{"method": "mae", "loss": "mse", "encoder_norm_position": "res_post", "encoder_layer_scale_init": 0.01, "norm_pix_loss": false, "decoder_layers": 2, "optimizer": "adamw", "eps": 1e-08, "batch_size": 128, "weight_decay": 0.03}
Rows from block 9 of the encoder of a small masked image model, named by matrix and row number. Rows with one number belong to one neuron. Each number is 128 + 24 x the weight over its row's rms, rounded and kept within 0 to 255. All counts start at 0. Numbers have three digits each.
After each neuron's rows are labels from the 100 images, of 14976, where the neuron reaches its highest value: "top examples" is what is common among them. Only what is clearly more common there than usual is listed. The data: dead-leaves pictures: piles of overlapping shapes. In brackets: how many of the 100.
# fc1: MLP up (encoder.blocks.9.mlp.fc1.weight, 480x160), inputs 0-159
# fc2: MLP down (encoder.blocks.9.mlp.fc2.weight, 160x480, transposed), outputs 0-159

fc1.51:120111121093120134108114120170144090138108115126089103129142153070108127101160084134113103152122130122110158099153143145097123147124126118146156102113136118099120131117144115142104128128093129155131140119100136117142166052116124125152116110111121112119125122133152090140134113081150109109148064133097117134084147161149090114162132140152146154076138158185081125135136148107152136117077116068111125138103165101137098104124135108146157085145136149126134127107087131152111113173152116
fc2.51:140135159169133112149171160155112152146143148152120099138135156116131159166162106153160150162138144144160148127155153139140145162138135085126167138142127149159125146134158131154143155152104156157115140143102142162152162156125120142151152133161146149150141160157173155143100133110145103152158158121142175157134145117150120144136156155172127155169141121110160164133139145161153152138120106129116144123107127161155156130176074120083153161156159117110140101128075153107161133158149104
top examples: vivid (49)

fc1.209:129148113131130100109144098140103128143136078120158094123109164113095151115142099113088181132144125112123128144124054120093133167125101079130142126109115083152129121140115125156141138133112098057118091162144127134124118132108135145110138101120131127102121124137152146114134168136123128077104091068125123167086161141128102081155164102123089116083157154146165125097133120131135126109163128109116097112145121097112086137140134114119125117081145150102155114130123134169141170121137110
fc2.209:156117117131109109122127123129169138146142103139106181129134114130127058125105131136116120101129118159128131108120132088120100135143145149115141141154156140106148123125149135139140105118092093224140136122131143116131107166057131147105143125112139102109149136114114103126144127134124173135137140124130132120112135112052150150154144126102140133122119187124093125162122137162116104151109201116110152130106159116124112121119189123150100094150135123141170105126158150156148071126114139
top examples: vivid (86); shaded (76); textured (68)

fc1.190:126088112171119115115115140106157117140140101125143106064108138100145143151128162126165099114128085179125101110129098140125126144124139098146124101126126097124134113126096131085129121126108111107089140121111098158131160133090149129104095129077156136098095142155161130130137158114087085142112080108131161076120111116107158169114115086116159077155148072145155099118155137132107097151150132116138124100117121146140119078110110124134126122124129098121148112109138139141110062148166136
fc2.190:126133128134131177118144126107114124134120128139098149158113125143159215131126104138109136131187152106121099113103121140133132103108129128054132133143103121121106113123146112098151116124201105128144110144117132148144120091145146143125122163129145130138113127125113173130099118096139170141103141124122181132161113127177158182140146123150083117134126155212106140143142152127125115126180125146142114167117121139119129163158125121136128101144129130095093102111073125118154117134114089
top examples: vivid (96); small pieces (65)

fc1.282:092152108097145097112162112092083085117122110173192152175116150119112152123154113154093133141117120126123102106145085154089149087144133147120127101142111132120109107153153129121106133156111135142102098175104100115131136116144120126117111088124155131091151149140100125138139123143133139096167153114100105159113167135145106114143098100109076108123118096129166106123085139092127156121178123141139102096139139117155100141097111142070132135112149136110079127079138149136121121088122146
fc2.282:097093093103082154118101116108107115123135132085120138093129111093126112098121106087114118119111135165117138135115102136082095120134132089150097094106102106120165126126089113131083110121130107089143170106120093102083118093139112089129116083113107101112118092103124147102152151142119136091081107103101120120116122168125129124096110107113160104129122121093095119089110096111106120133134166134127112164107143107117120128078154111141090120089108104146103142107145096100109175102111156
top examples: shaded (94); vivid (89)

fc1.395:120143107126151109138138125185146091116124188149101119129137132120142131128111119130119141164125112092111147092114119164129135129109134158146140131115099161105110108103132083169113136120088132112164123070134121129113169061131124136111118132121119131120124126157127116124137134102079084114165093108127119120113161159097095126151153122117122182123121129184141131147119139133133133124044154089117135138082120156128089127107142148162152109120148122131138113143108144133112143171207123
fc2.395:095140139151126130158097158140120146148162168118138125115138124165133164127155114159137118133181131160165141158147158135142172132146122126086108128112163147181097138121137116200122109139105099120082132133075121146164163097117097134163106148164130153140126130151105145125082101135116159132116140105157167138094128151140169147103131152125117155167137105105166142118137121127129166128091116139138102119115149145186183131138118120152162170118131118129149119146123117155154125118161096
top examples: vivid (99); small pieces (61)

fc1.308:166138103115132132118163124160101109145127128095172114160110144087153154168128113111138111128135093114143091094112087113133145123145139104099110148140088077101111133098114127122087092140094166140102086147152130125119140151091123094109137105120149114138160138114126124114144163129131083073105121124174124101117139140110102146184115140099155135153193134144098064102095139097157128151137140154101118122090140124154133138146118128098121134079123122133126110093090148112133111101133114
fc2.308:100125133134117090134129124137088128125126138106062096105144151119111095125147095116127109108158119106141173195136135155133150131127138114093158125138060117146149113137145086115110145132126218132091125127067124129131147163155082120143099134140118151154108126148104133110190145115108150113092125095124114139112129156141128152125114128131101148142135102103122127099138117102131150131111098105123107129092118135136152156078098098133147148117122095129102163096101097090112099129142110
top examples: shaded (79); grey (61)

fc1.466:149174137135105164154091127074088125112150126154134115105111094101157160117099090128163122149165121101149073126109148116120142093141173091087076155086132094117124061134115131120117114101133133163070122119088106139145164120140123106100107158147136078112139119125133113159138150093101123116141152138153150102122095139118136128113129135118132140131148154138147085144134134164136094131133094137125139108117120106078129143136122134114126152139126144122113111064073139132153102130125119
fc2.466:145122124123153152131129124140104133119140129144151115150096137113126072129133134128149166101125127091134113073135133091131121167144136116101077143126163129130115151101113143101129150130109093150149189150221151136129133096149106140118127137147132134124154149143100145148108129062143167131147132131087152133125136116129139146153135130153141109126140148231152118146138140134148132163153147161154149130185123124133130155100153135141129137146147127096168120140191141135153124147128125
top examples: shaded (83); small pieces (63); grey (59)

fc1.364:136136121136137133102130114137137086099135185128106138112136165134125113121145085144146100100105117106123141180117122169120135109138122089100143089079116116143098092134147100079112080088143106144134087099188090109092090137130143120107096124117146120110094102097121092140128139123160086116153101124100134112108118126111102119097080118149140140119121131159124089160109118133122124105110110112120152138104081121125133115125141129130093126107102145090072080080134124123130168108107097
fc2.364:126141147136134141159127146156138136131149161131136104130162099139113134123168131161151131177147119121153089140151150102148158161164133109128137150150144143175120156147099113161131088164121115116117086135071151145156174103109125137168125145156130155156143136161125133157112109132150145137137157106157161149116140116136146140135135164165100183152150156062156143134142141134148170156090131116110134153092128159163151086171126099110159160136124105112159139165131121126161115152166133
top examples: vivid (95)